{"arch": "unet", "model": "class-conditioned spectrogram diffusion model", "dataset": "short made-up English sentences, spoken by a formant synthesiser in many voices", "train_examples": 26041, "n_mels": 64, "hop_length": 160, "input": "log_mel", "spec_augment": false, "win_length": 400, "conditioning": "class", "objective": "epsilon", "cond_dim": 256, "targets": ["intonation"], "num_classes": 4, "cond_dropout": 0.1, "norm": "groupnorm", "activation": "silu", "weight_standardization": false, "pixel_unshuffle": 2, "widths": [64, 64, 128], "blocks_per_level": 2, "scale_shift_norm": false, "attention": false, "upsampling": "nearest_conv", "init": "trunc_normal_002", "residual_init": "none", "optimizer": "soap", "beta2": 0.99, "lr": 0.0041, "beta1": 0.9, "shampoo_beta": 0.95, "eps": 1e-08, "precondition_frequency": 25, "max_precond_dim": 1024, "merge_dims": true, "one_sided": false, "adamw_lr_other_params": 0.0026, "steps": 9500, "batch_size": 256, "epochs": 93.4, "lr_schedule": "linear", "final_lr_fraction": 0.1, "warmup_steps": 1900, "weight_decay": 0.1, "adamw_weight_decay_other_params": 0}
Rows from block 5 of a small class-conditioned spectrogram diffusion model, named by matrix and row number. Rows with one number belong to one channel. Each number is 50 + 10 x the weight over its row's rms, rounded and kept within 0 to 99. All counts start at 0.
After each channel's rows are labels from the 100 clips, of 14848 (inputs lightly noised), where the channel reaches its highest value: "strongest on" is what is common among them. Only what is clearly more common there than usual is listed. The data: short made-up English sentences, spoken by a formant synthesiser in many voices.
# convs0: first 3x3 conv (model.mid.1.convs.0.weight, 128x128x3x3, each kernel summed), inputs 64-127
# convs1: second 3x3 conv (model.mid.1.convs.1.weight, 128x128x3x3, transposed, each kernel summed), outputs 64-127

convs0.68:61 45 62 53 38 56 35 53 52 40 55 57 54 59 53 31 56 45 53 51 53 50 44 35 52 57 44 53 38 51 59 51 33 51 47 54 36 48 47 50 62 50 55 57 47 36 43 65 61 42 45 47 65 55 66 25 57 68 57 49 64 41 45 40
convs1.68:34 43 35 48 54 39 47 39 28 47 53 44 43 61 50 63 60 44 49 56 55 43 52 61 41 42 52 42 54 41 64 73 38 39 56 28 51 45 59 49 55 39 45 43 54 54 62 29 44 59 44 43 32 41 44 56 53 42 62 31 28 56 46 60
strongest on: reverberation; /ʃ/; /tʃ/

convs0.76:57 51 42 58 54 42 41 40 48 38 54 47 53 47 53 00 38 57 58 53 56 61 28 42 50 45 44 40 89 55 56 76 65 54 39 42 37 52 43 56 40 50 46 41 55 37 43 53 51 44 44 58 59 56 47 54 55 62 49 40 51 42 44 36
convs1.76:44 44 54 32 53 62 52 68 49 48 57 64 43 53 46 58 57 50 45 71 44 48 54 52 47 60 59 66 31 48 48 66 54 58 64 62 55 51 53 55 48 40 62 59 67 57 55 49 54 67 63 49 58 56 67 45 69 70 66 61 53 69 32 57
strongest on: /aɪ/; reverberation; /m/; "my"

convs0.99:51 44 49 37 49 48 48 49 50 44 36 38 44 61 61 54 53 57 24 44 52 23 42 50 48 44 48 52 41 51 47 56 60 63 52 55 39 52 36 60 43 67 53 55 36 41 68 58 42 50 47 44 50 64 09 41 52 39 56 57 63 43 31 41
convs1.99:61 54 39 51 52 41 53 48 56 61 45 39 48 58 52 60 57 38 68 60 47 42 40 38 66 59 54 56 57 43 57 40 47 38 56 48 48 37 60 50 39 49 48 61 60 36 59 43 28 50 53 41 54 47 45 52 52 58 60 54 41 54 38 54
strongest on: clipping; thin (high-pass); white noise

convs0.108:48 53 47 50 50 35 60 49 62 30 57 62 51 51 43 38 48 41 43 57 50 61 27 45 54 55 43 37 41 55 52 45 30 46 54 37 42 73 52 59 50 50 43 55 41 49 35 36 49 47 39 63 56 43 43 66 60 54 34 53 48 56 47 47
convs1.108:41 54 57 44 56 49 53 61 40 57 64 31 51 72 53 65 52 39 55 39 47 56 59 45 63 64 41 52 44 58 67 53 52 46 45 46 48 42 41 51 61 55 54 57 39 56 64 49 57 51 57 47 38 51 65 61 53 61 61 41 57 65 58 59
strongest on: voice: deep voice

convs0.114:49 61 50 53 48 49 27 56 44 46 48 52 40 52 44 28 52 40 56 37 57 43 53 67 55 37 53 52 19 56 69 56 38 42 31 44 56 44 40 43 52 54 42 37 48 46 61 51 50 51 48 38 43 47 36 45 48 49 56 47 56 51 34 38
convs1.114:37 40 28 31 56 59 41 52 48 60 72 61 43 42 60 54 44 41 53 58 53 38 48 56 57 41 50 55 50 56 45 56 47 51 70 57 41 57 68 56 48 46 57 54 36 74 40 31 63 56 53 60 66 43 57 51 42 52 53 44 30 60 52 53
strongest on: /ɝ/; /aʊ/; "our"

convs0.28:42 54 55 53 48 46 39 47 42 51 52 66 46 44 54 54 48 50 53 66 61 50 37 44 46 40 65 64 51 44 43 56 60 54 46 45 54 64 59 56 60 52 57 49 33 51 47 38 49 58 47 52 44 67 37 54 61 59 50 50 53 61 45 70
convs1.28:42 38 47 66 51 45 53 54 46 45 47 53 40 42 36 53 50 70 46 43 55 37 59 39 49 65 48 40 52 61 37 44 48 55 48 59 59 39 49 51 28 49 49 36 54 42 46 60 55 62 50 62 58 60 42 55 58 45 67 34 52 31 50 24
strongest on: voice: low voice

convs0.44:49 47 73 26 55 55 43 55 45 45 49 44 59 49 55 58 48 46 48 40 56 55 44 44 40 26 58 38 44 60 45 54 63 42 61 60 40 61 39 55 62 37 72 45 50 51 48 59 52 46 42 60 52 45 47 39 67 66 62 58 56 33 35 70
convs1.44:32 45 39 55 33 50 39 66 74 63 50 58 67 62 54 48 49 59 55 67 51 56 49 51 61 61 52 49 52 54 54 57 50 58 43 32 43 53 42 34 44 57 35 36 25 51 28 34 54 46 50 50 52 39 61 52 47 54 37 46 41 48 64 47
strongest on: /ɝ/; /s/; voice: low voice; /aʊ/

convs0.20:29 40 25 40 47 37 39 48 45 43 41 44 48 38 59 33 48 45 37 59 55 39 42 39 56 44 44 44 36 29 46 47 45 49 39 55 44 52 51 76 58 75 62 67 55 51 48 47 45 64 69 53 57 50 40 70 56 52 62 51 64 54 50 62
convs1.20:46 51 62 54 53 44 45 59 55 54 43 58 49 41 42 55 67 65 56 43 47 57 50 43 59 75 31 38 55 64 40 60 62 50 54 47 52 39 60 52 35 31 43 35 44 63 49 60 37 44 52 52 49 56 46 31 29 40 37 43 42 37 38 37
strongest on: /i/; /h/; "he"; quiet level

convs0.98:78 59 81 45 70 44 72 51 56 56 42 47 68 54 53 64 69 53 63 48 33 51 40 47 29 47 62 50 53 64 62 55 44 42 51 47 51 44 58 36 45 36 32 51 44 51 70 50 58 50 45 50 52 35 58 44 44 55 45 56 38 32 51 47
convs1.98:43 62 44 43 58 64 50 61 41 50 58 35 33 57 56 47 59 54 55 52 73 44 66 44 67 65 54 41 59 41 41 46 52 43 56 60 43 46 56 55 48 54 62 63 64 57 63 53 36 51 61 46 49 49 41 59 53 69 60 52 49 65 53 43
strongest on: white noise

convs0.59:47 38 51 56 36 44 54 61 51 33 45 55 59 50 35 54 49 45 51 56 59 39 55 45 40 62 57 49 35 49 52 39 53 22 45 40 38 49 54 47 60 51 41 40 31 47 43 52 54 51 53 41 45 39 46 73 68 61 70 56 66 38 53 43
convs1.59:41 54 47 50 51 57 39 38 32 47 46 48 50 63 52 49 58 58 46 42 50 59 37 51 56 37 61 42 51 44 52 45 52 56 42 43 39 54 51 81 52 42 40 63 62 49 41 60 49 40 48 71 39 36 48 38 43 43 50 58 51 61 70 55
strongest on: /ɝ/; voice: low voice; "her"; "our"

convs0.70:37 52 44 53 50 36 46 41 36 45 31 46 54 57 56 59 49 42 49 48 57 46 32 58 51 38 58 45 58 50 47 58 49 45 56 49 47 58 59 48 54 44 64 41 55 52 37 47 32 47 47 76 72 53 35 71 44 73 35 54 44 40 61 48
convs1.70:48 42 56 66 58 41 55 38 49 48 76 56 54 57 51 57 47 56 55 55 42 42 83 45 70 47 47 49 51 59 68 69 54 66 43 37 62 41 54 60 49 58 43 40 47 47 42 54 40 55 38 41 50 54 45 32 47 53 54 51 62 53 48 57
strongest on: reverberation; sentence kind: request; "please"

convs0.60:53 43 52 49 00 67 34 47 38 71 44 54 48 59 43 39 48 37 44 49 50 59 52 48 50 37 55 45 44 55 48 34 52 50 38 53 29 43 56 44 49 51 41 54 55 43 44 48 51 47 53 41 46 37 48 43 46 46 60 06 31 39 58 44
convs1.60:52 53 44 57 60 43 56 48 49 35 43 37 53 53 43 52 42 56 82 59 42 46 56 63 44 79 58 71 52 48 54 51 45 43 39 55 59 44 44 56 50 56 50 58 67 66 44 56 55 61 67 48 55 49 38 53 61 58 45 75 69 37 35 47
strongest on: /k/; /s/

convs0.83:45 44 55 46 38 39 59 56 53 46 34 48 53 44 53 43 48 60 51 46 51 52 53 40 56 39 60 37 44 54 45 53 50 46 42 45 50 47 65 58 53 54 37 50 57 54 45 59 66 39 54 56 50 46 52 55 53 50 41 48 48 43 44 53
convs1.83:44 59 43 57 44 64 32 63 50 29 49 55 60 41 49 47 42 45 48 66 59 46 59 49 46 36 37 60 36 64 49 33 55 54 62 40 62 53 48 55 48 46 68 48 50 48 77 56 52 61 43 38 53 32 42 45 47 54 47 50 39 56 44 42
strongest on: /i/; sentence kind: request; "please"; "me"

convs0.116:56 33 43 49 09 67 29 59 42 52 55 46 45 62 49 26 59 40 40 46 52 62 49 50 56 43 47 47 43 54 58 49 46 37 44 40 28 52 50 49 46 51 35 49 47 39 53 55 45 52 44 55 40 48 47 53 48 57 55 11 36 39 50 45
convs1.116:36 58 61 39 64 48 41 47 54 28 52 46 62 51 32 48 44 49 50 56 43 40 50 67 48 67 46 70 41 50 53 67 38 44 49 53 57 58 46 51 56 53 44 44 58 59 52 54 44 50 50 52 42 52 57 71 53 48 51 59 45 44 29 49
strongest on: /ʃ/; "she"

convs0.102:60 44 44 42 56 55 46 57 56 41 53 59 60 35 59 53 48 46 47 55 60 36 68 53 44 45 67 47 60 50 45 56 50 48 53 50 46 37 45 42 54 54 57 53 56 52 46 39 46 44 40 50 50 39 48 39 51 55 45 32 33 56 60 43
convs1.102:58 63 35 55 59 39 48 51 48 49 52 47 46 51 35 48 50 41 44 30 39 55 40 62 50 34 54 58 52 58 56 55 46 54 39 57 53 42 47 50 46 42 53 68 65 49 46 55 55 38 64 49 36 50 60 60 52 46 55 43 48 64 42 41
strongest on: reverberation

convs0.4:71 47 86 44 44 46 53 66 47 56 59 57 62 67 49 54 75 65 57 49 53 63 53 77 34 57 74 56 57 57 45 54 57 44 47 45 40 48 45 32 46 42 38 42 50 46 48 42 67 43 54 46 50 41 51 56 38 43 47 53 38 51 41 39
convs1.4:42 30 40 64 51 49 52 48 63 39 61 59 50 38 39 42 46 48 52 53 36 61 35 36 48 64 53 34 41 69 47 52 50 61 38 24 63 48 46 64 48 56 44 36 50 46 60 57 44 49 49 42 48 62 48 36 57 37 45 55 58 32 38 50
strongest on: white noise; clipping

convs0.81:49 48 60 52 30 44 53 42 49 35 43 44 64 63 55 50 63 84 55 49 54 64 61 50 42 49 42 47 47 41 55 75 51 42 42 63 50 56 38 74 41 51 56 44 62 39 45 65 69 44 42 62 41 55 46 68 51 65 54 44 49 39 47 50
convs1.81:59 52 52 57 55 67 60 54 40 51 37 37 43 44 61 54 63 29 40 53 55 39 54 41 53 61 51 42 39 61 65 18 49 43 39 57 40 56 69 42 41 43 49 58 42 60 34 63 53 58 65 62 57 57 41 32 52 61 35 42 53 47 54 50
strongest on: clipping

convs0.121:58 42 55 50 35 51 48 38 49 72 56 50 58 51 68 51 53 41 56 44 52 52 45 54 50 63 53 45 47 51 00 52 53 47 54 63 66 52 36 45 46 49 53 35 53 50 48 51 39 42 48 55 38 55 51 51 55 57 39 51 58 44 61 42
convs1.121:61 48 42 52 37 38 52 61 63 48 43 39 36 52 35 49 40 51 62 58 54 59 53 38 45 51 37 62 52 55 75 52 38 55 48 45 33 36 49 58 57 59 57 56 43 33 42 41 56 61 54 44 65 34 49 51 33 53 45 56 61 55 49 46
strongest on: /f/; sentence kind: request; "find"

convs0.27:58 35 58 62 46 52 49 42 51 43 37 55 53 32 60 39 59 70 17 59 52 24 46 61 65 52 37 51 68 35 57 47 50 60 47 34 48 54 47 42 55 62 48 42 48 59 46 33 54 62 47 22 48 42 39 43 69 46 44 58 46 54 48 59
convs1.27:50 50 43 54 63 55 52 66 51 60 46 54 67 55 38 46 41 31 62 51 59 54 41 37 39 54 38 59 49 49 46 48 50 48 63 46 71 56 69 59 35 44 61 50 52 34 58 56 41 52 37 61 52 64 61 56 39 49 64 29 54 48 54 55
strongest on: reverberation; "his"

convs0.92:52 37 49 43 39 47 30 38 38 44 50 43 47 62 48 55 57 75 60 54 55 68 44 51 43 45 66 51 59 49 54 54 44 36 37 55 60 47 52 60 39 42 39 49 47 63 46 48 44 59 53 69 42 34 52 61 39 46 47 55 29 46 50 52
convs1.92:41 54 40 55 56 53 59 53 37 63 52 67 81 53 39 44 53 43 51 49 48 48 53 57 45 35 63 53 78 39 54 70 53 32 47 52 41 46 55 40 47 57 47 53 43 36 61 25 49 41 44 51 50 36 56 64 40 43 58 25 44 60 47 46
strongest on: /f/; /ʃ/

convs0.62:41 59 55 47 45 45 49 39 68 42 48 36 48 47 53 50 40 48 33 49 54 38 35 46 52 44 46 48 00 53 39 48 41 83 45 51 49 47 46 52 48 49 48 48 45 49 39 48 43 40 35 48 48 52 55 54 56 41 61 34 44 56 38 41
convs1.62:45 51 50 43 53 49 48 56 56 73 35 53 37 58 53 48 48 55 53 45 39 65 50 53 41 34 54 42 61 47 56 38 28 45 49 45 56 40 38 54 60 52 60 45 34 56 56 40 43 53 56 50 53 65 39 47 52 56 64 52 45 57 47 52
strongest on: /i/; sentence kind: request; pink noise; "please"

convs0.109:65 44 40 52 00 54 29 53 53 71 66 44 45 36 45 30 42 42 36 51 51 38 58 43 53 42 45 40 49 47 59 48 58 56 33 37 40 52 53 51 47 58 50 50 47 42 59 55 54 53 59 45 43 41 45 49 38 36 51 55 39 49 49 45
convs1.109:49 38 42 61 74 47 60 46 66 45 34 39 61 61 42 65 47 51 64 57 44 59 69 43 48 37 33 53 56 60 58 50 36 45 45 59 59 38 59 54 46 45 51 60 42 47 54 41 46 56 62 49 60 62 49 39 45 55 34 56 60 36 57 61
strongest on: /k/

convs0.52:55 53 69 70 58 52 43 51 42 31 49 47 54 51 60 61 58 48 68 54 32 41 48 49 50 73 67 48 86 60 45 47 65 65 53 66 45 52 58 51 51 50 49 39 53 37 57 37 55 32 30 39 46 51 45 56 68 48 48 47 50 43 54 49
convs1.52:53 40 48 42 40 59 45 48 54 65 58 51 42 72 62 38 51 52 56 48 39 31 41 68 42 46 43 61 60 52 35 54 40 55 54 37 59 45 50 36 52 37 34 49 41 34 38 51 42 61 57 57 46 52 50 39 32 58 45 57 50 46 44 57
strongest on: voice: low voice

convs0.72:47 47 53 54 50 54 27 43 38 37 47 48 49 43 47 46 00 43 43 59 56 47 60 50 47 49 62 50 17 45 60 50 46 39 50 40 42 51 35 47 48 59 55 47 42 60 55 56 72 56 27 54 49 52 57 56 46 58 55 54 51 52 49 51
convs1.72:47 59 57 52 41 78 50 48 63 50 58 67 48 52 50 48 48 51 37 27 65 58 57 64 64 66 47 46 56 70 37 37 56 51 56 41 51 57 43 52 45 56 62 41 68 43 49 43 64 59 63 54 50 50 42 41 61 57 41 56 57 37 54 58
strongest on: thin (high-pass); voice: deep voice

convs0.19:55 51 55 49 43 62 49 57 69 42 37 34 48 42 49 53 46 54 58 70 52 46 51 51 59 47 47 49 58 37 58 49 39 62 58 53 38 47 52 45 50 39 55 43 46 47 53 52 74 64 49 55 38 46 53 32 59 49 49 53 47 53 25 53
convs1.19:52 38 45 48 53 40 32 36 36 43 48 41 46 47 38 57 54 61 59 56 51 51 64 43 36 45 56 63 44 49 52 36 63 59 46 30 56 64 46 43 53 36 50 59 85 48 48 54 38 49 40 50 38 65 48 32 36 34 47 52 53 51 64 40
strongest on: muffled (low-pass)

convs0.86:32 48 55 35 51 42 42 33 55 51 60 62 56 47 40 59 57 42 54 55 42 50 39 37 49 43 54 48 49 50 42 44 53 16 55 61 51 40 48 46 42 56 51 52 54 54 46 20 55 56 52 58 32 66 60 36 56 46 43 51 57 46 41 62
convs1.86:68 41 60 48 51 71 34 39 40 43 47 48 55 59 46 55 51 45 51 51 48 61 46 61 57 54 62 46 41 47 43 50 53 30 42 62 51 47 53 72 67 58 55 54 63 52 53 62 45 47 42 56 58 35 48 49 38 50 51 47 47 60 53 59
strongest on: voice: child-like voice

convs0.26:41 44 60 26 53 44 44 31 67 53 60 43 40 54 47 44 53 55 48 50 46 53 59 46 57 54 54 47 46 48 60 38 54 54 59 44 52 45 68 53 45 57 58 46 52 60 49 27 57 58 53 46 42 60 51 42 52 40 45 51 47 62 34 54
convs1.26:39 27 39 60 54 56 67 60 50 43 55 41 37 44 38 52 63 37 60 52 37 65 62 47 54 43 54 43 43 52 41 63 69 58 47 39 48 47 40 41 45 59 58 66 46 46 47 56 59 52 58 56 31 44 58 74 38 50 24 49 58 26 46 60
strongest on: intonation: flat; mains hum

convs0.16:52 35 64 63 43 36 45 50 54 37 37 41 53 40 48 48 43 07 68 47 53 55 41 46 55 43 48 48 32 64 37 58 48 63 37 56 31 50 43 48 60 30 39 39 56 48 27 38 47 46 38 54 50 54 61 39 57 63 49 37 28 34 44 53
convs1.16:36 54 60 53 56 30 38 39 66 56 64 69 44 59 37 56 44 54 39 54 46 40 59 61 64 36 35 45 59 54 39 51 50 34 57 53 65 51 48 65 41 56 53 36 43 50 59 37 38 43 38 45 58 44 59 52 48 35 53 39 57 38 44 50
strongest on: /i/; reverberation; voice: child-like voice; /ɔ/

convs0.46:48 54 35 50 33 69 36 44 42 51 59 41 42 50 45 62 36 60 43 64 65 41 38 52 51 35 50 50 33 47 49 38 39 44 43 45 46 49 50 42 51 56 39 61 55 47 34 45 41 40 40 51 44 56 49 49 40 34 58 35 40 55 40 46
convs1.46:60 40 42 55 42 53 53 53 43 62 38 45 25 65 51 59 42 41 57 53 47 45 38 66 59 61 50 32 49 54 48 48 43 41 59 54 45 46 35 36 53 52 59 56 33 61 39 69 35 58 67 53 41 42 44 43 26 41 66 60 62 47 65 45
strongest on: /i/; reverberation; "he"; sentence kind: request

convs0.122:39 43 51 74 43 56 52 54 69 58 43 51 66 49 44 42 54 45 48 45 41 57 48 65 67 52 47 51 45 39 59 57 30 20 53 44 53 58 61 55 48 54 61 61 71 51 59 40 61 63 46 48 42 61 46 64 54 71 58 43 62 45 44 42
convs1.122:61 54 49 72 63 53 56 66 32 37 65 49 48 52 29 62 55 49 53 54 62 59 51 51 42 50 57 48 49 44 50 65 53 39 61 52 42 47 55 38 50 60 38 55 30 63 46 71 47 56 67 54 47 52 69 52 55 44 64 59 45 56 38 56
strongest on: voice: deep voice

convs0.1:47 37 41 52 35 59 41 46 49 53 35 50 43 53 49 41 51 43 55 58 51 44 46 43 51 55 60 46 38 43 42 32 43 47 58 51 50 39 45 56 45 47 55 36 46 54 52 44 66 52 27 55 44 53 53 45 51 42 58 11 50 51 59 58
convs1.1:35 66 59 55 56 32 56 58 43 46 43 49 57 69 39 63 61 56 41 57 60 59 50 66 39 51 59 44 37 44 55 33 64 72 41 54 55 42 67 60 41 62 47 53 42 40 59 48 39 53 57 41 41 58 40 62 54 63 43 37 54 44 47 55
strongest on: /ʃ/; /i/; "she"

convs0.97:32 54 47 49 52 43 59 33 70 49 49 44 52 38 57 46 53 29 39 36 51 43 79 63 48 46 46 39 49 49 56 67 37 57 51 35 44 37 29 61 29 41 60 37 45 46 50 51 31 47 50 54 51 48 49 52 44 29 38 37 45 55 41 56
convs1.97:43 61 49 46 48 45 36 53 35 40 57 40 52 61 43 45 43 66 69 72 44 44 47 72 55 56 52 60 32 53 53 54 41 50 72 37 40 65 50 49 71 59 55 58 34 54 49 41 57 59 60 50 47 55 68 44 54 54 52 46 41 58 44 58
strongest on: "he"

convs0.69:61 61 56 52 22 20 51 35 45 46 59 58 61 46 58 61 51 51 55 47 60 46 35 24 51 35 40 49 92 40 53 23 56 36 54 54 71 42 59 46 44 44 35 46 59 54 41 56 54 62 37 50 57 54 48 46 58 42 66 51 58 53 59 42
convs1.69:59 49 50 55 55 49 59 43 35 50 65 58 49 62 61 48 39 63 37 51 28 58 62 56 60 39 51 57 31 56 47 46 52 48 35 56 50 46 66 45 46 55 24 52 41 41 53 44 49 36 50 39 47 71 52 34 50 58 40 38 51 31 57 54
strongest on: reverberation; /aɪ/; "my"

convs0.5:65 42 59 62 76 59 55 57 54 42 48 52 51 48 50 42 61 57 48 59 52 50 55 57 49 34 70 53 52 47 54 69 38 60 44 54 49 42 48 41 41 57 43 56 35 37 35 42 29 51 48 45 46 49 58 43 59 33 57 46 30 37 51 34
convs1.5:48 60 43 47 46 48 51 44 54 28 60 63 39 63 53 48 42 48 50 55 44 46 60 47 66 51 51 44 53 54 37 40 60 64 63 55 47 39 34 65 42 46 61 72 67 50 46 67 65 61 57 63 37 38 64 43 41 56 53 70 36 52 48 57
strongest on: /æ/; "that"

convs0.0:63 38 44 58 56 55 30 41 30 40 50 58 52 50 51 41 36 63 45 56 42 48 67 51 58 51 67 40 47 34 47 42 60 36 55 43 52 49 40 46 50 53 41 39 55 44 49 28 70 72 56 39 62 54 57 47 56 46 72 58 49 43 51 72
convs1.0:49 48 67 27 39 48 54 46 32 42 27 37 42 50 48 71 49 41 48 49 55 70 57 47 50 62 45 59 35 45 47 64 57 71 54 54 52 66 31 67 57 46 55 44 41 37 38 56 45 36 40 70 39 46 41 40 50 51 67 38 50 69 48 64
strongest on: voice: child-like voice

convs0.14:44 32 51 51 33 50 48 40 55 17 40 40 43 47 51 38 50 42 49 63 48 36 45 48 56 55 56 45 30 35 53 53 43 32 58 42 56 45 55 50 64 46 45 42 34 46 55 62 53 47 32 60 47 61 64 47 48 38 41 45 52 48 44 60
convs1.14:66 46 64 34 66 51 62 65 29 45 51 53 44 58 50 43 46 55 36 28 67 71 59 65 42 25 41 58 42 58 39 62 59 49 41 37 66 64 48 55 48 51 55 41 53 41 56 42 30 41 49 48 42 60 46 67 41 57 58 68 57 48 40 49
strongest on: /ʃ/; "she"

convs0.57:46 36 61 47 28 38 39 34 72 27 60 62 45 59 76 62 40 47 25 44 33 40 72 37 51 56 51 37 51 48 46 56 61 42 46 47 56 36 44 42 61 56 42 24 49 50 41 40 55 52 36 69 46 61 53 43 52 46 52 38 55 63 46 46
convs1.57:54 69 52 51 46 64 55 54 35 52 52 53 45 56 65 41 60 60 55 65 58 43 52 42 47 68 56 41 65 46 58 53 48 61 51 73 46 56 52 43 34 47 44 54 56 70 60 39 48 59 72 41 50 52 58 63 35 60 35 54 30 51 46 42
strongest on: /f/

convs0.125:43 39 58 48 53 40 34 50 58 48 59 63 59 55 54 58 58 37 59 60 50 71 47 50 40 47 58 41 41 76 34 50 64 49 51 44 35 60 44 48 60 36 50 48 68 38 60 46 45 40 50 60 60 33 73 58 48 63 44 45 49 74 46 50
convs1.125:51 43 64 51 50 37 56 61 59 73 45 32 49 56 39 48 32 54 45 53 35 54 51 29 55 34 56 44 54 30 52 30 46 56 54 52 63 47 69 36 36 59 44 65 54 39 58 50 54 66 57 55 56 46 49 68 47 68 47 57 53 47 38 56
strongest on: "he"

convs0.67:41 57 64 55 51 50 58 60 45 60 39 57 50 44 50 59 58 41 55 59 50 53 56 58 48 44 51 57 41 51 52 46 51 46 37 56 70 61 52 38 50 57 54 52 60 55 22 53 53 42 52 59 55 35 50 59 44 57 68 48 53 45 50 78
convs1.67:47 54 55 49 66 61 52 43 50 41 38 43 59 44 33 40 41 45 54 49 60 48 49 58 58 44 51 49 35 39 62 59 43 54 60 49 42 42 54 59 61 45 62 60 45 41 59 31 60 58 53 23 61 46 69 43 52 44 54 49 55 60 59 38
strongest on: muffled (low-pass)

convs0.33:60 39 41 50 67 46 36 46 60 21 57 49 39 53 38 51 53 50 59 50 50 63 51 45 57 54 48 47 37 72 39 23 56 24 39 27 30 49 57 49 42 42 52 63 46 40 36 47 43 46 60 45 50 59 44 51 68 58 48 29 42 32 65 45
convs1.33:52 64 43 43 35 39 62 39 49 39 37 50 61 43 52 47 48 70 55 47 51 36 32 63 36 53 50 70 61 63 59 57 51 39 59 47 60 53 54 48 36 34 50 50 28 39 68 51 61 40 39 44 40 48 41 75 46 55 53 48 47 59 47 50
strongest on: reverberation; /k/; "that"

convs0.17:48 39 62 64 42 69 53 58 54 40 49 49 47 38 48 61 49 37 44 37 49 50 55 58 56 60 39 56 34 44 47 58 49 28 35 38 37 44 45 25 75 38 62 42 61 42 37 22 62 59 49 41 38 51 54 29 69 44 40 47 49 54 38 57
convs1.17:52 68 45 38 41 41 59 48 61 56 43 48 37 47 53 41 48 41 46 48 44 52 53 41 73 49 65 38 52 63 69 56 30 45 53 68 54 51 41 54 45 66 59 45 38 41 48 68 65 57 52 50 56 36 49 47 54 53 62 39 51 56 65 60
strongest on: reverberation

convs0.111:43 50 41 47 57 51 54 36 38 32 45 52 31 49 51 49 39 55 47 48 41 49 49 43 54 23 44 10 45 41 56 48 52 48 39 40 50 39 58 54 35 53 56 58 52 43 50 63 49 50 49 37 61 48 49 23 60 55 44 38 42 44 51 56
convs1.111:48 40 52 66 64 53 32 59 45 39 56 49 49 55 49 41 55 76 48 56 24 44 49 51 57 63 57 59 50 54 45 65 54 59 63 58 59 59 46 32 56 51 49 51 47 45 54 37 37 29 60 49 39 45 46 75 38 43 45 61 34 56 61 38
strongest on: muffled (low-pass)

convs0.47:60 54 58 45 43 55 54 54 39 46 52 46 51 41 54 58 29 52 62 53 55 55 56 53 51 63 70 60 52 54 52 56 42 39 56 51 53 50 40 48 55 45 52 74 39 39 57 59 69 37 51 66 41 62 57 50 59 56 64 43 58 51 42 33
convs1.47:54 59 33 57 56 51 46 61 56 57 43 39 34 42 34 39 43 56 56 49 36 47 52 43 33 59 43 49 30 71 71 38 49 38 39 43 59 53 52 52 48 36 33 33 65 61 54 51 43 61 36 45 55 43 55 35 36 59 41 40 31 44 31 41
strongest on: white noise; clipping

convs0.55:42 45 57 28 48 44 46 28 60 48 71 43 53 55 46 52 55 44 55 48 45 55 63 50 60 56 58 50 45 46 67 43 48 50 57 53 52 39 67 48 57 44 54 41 49 51 33 46 51 52 49 44 41 59 43 49 57 46 44 54 43 45 32 34
convs1.55:48 70 62 55 52 60 39 50 43 59 48 64 48 49 62 48 57 57 46 51 59 44 38 57 47 48 37 56 64 52 65 38 38 43 55 64 61 58 54 62 55 30 58 45 50 44 52 49 41 44 55 46 59 47 23 33 70 43 63 58 49 74 63 44
strongest on: intonation: flat; voice: deep voice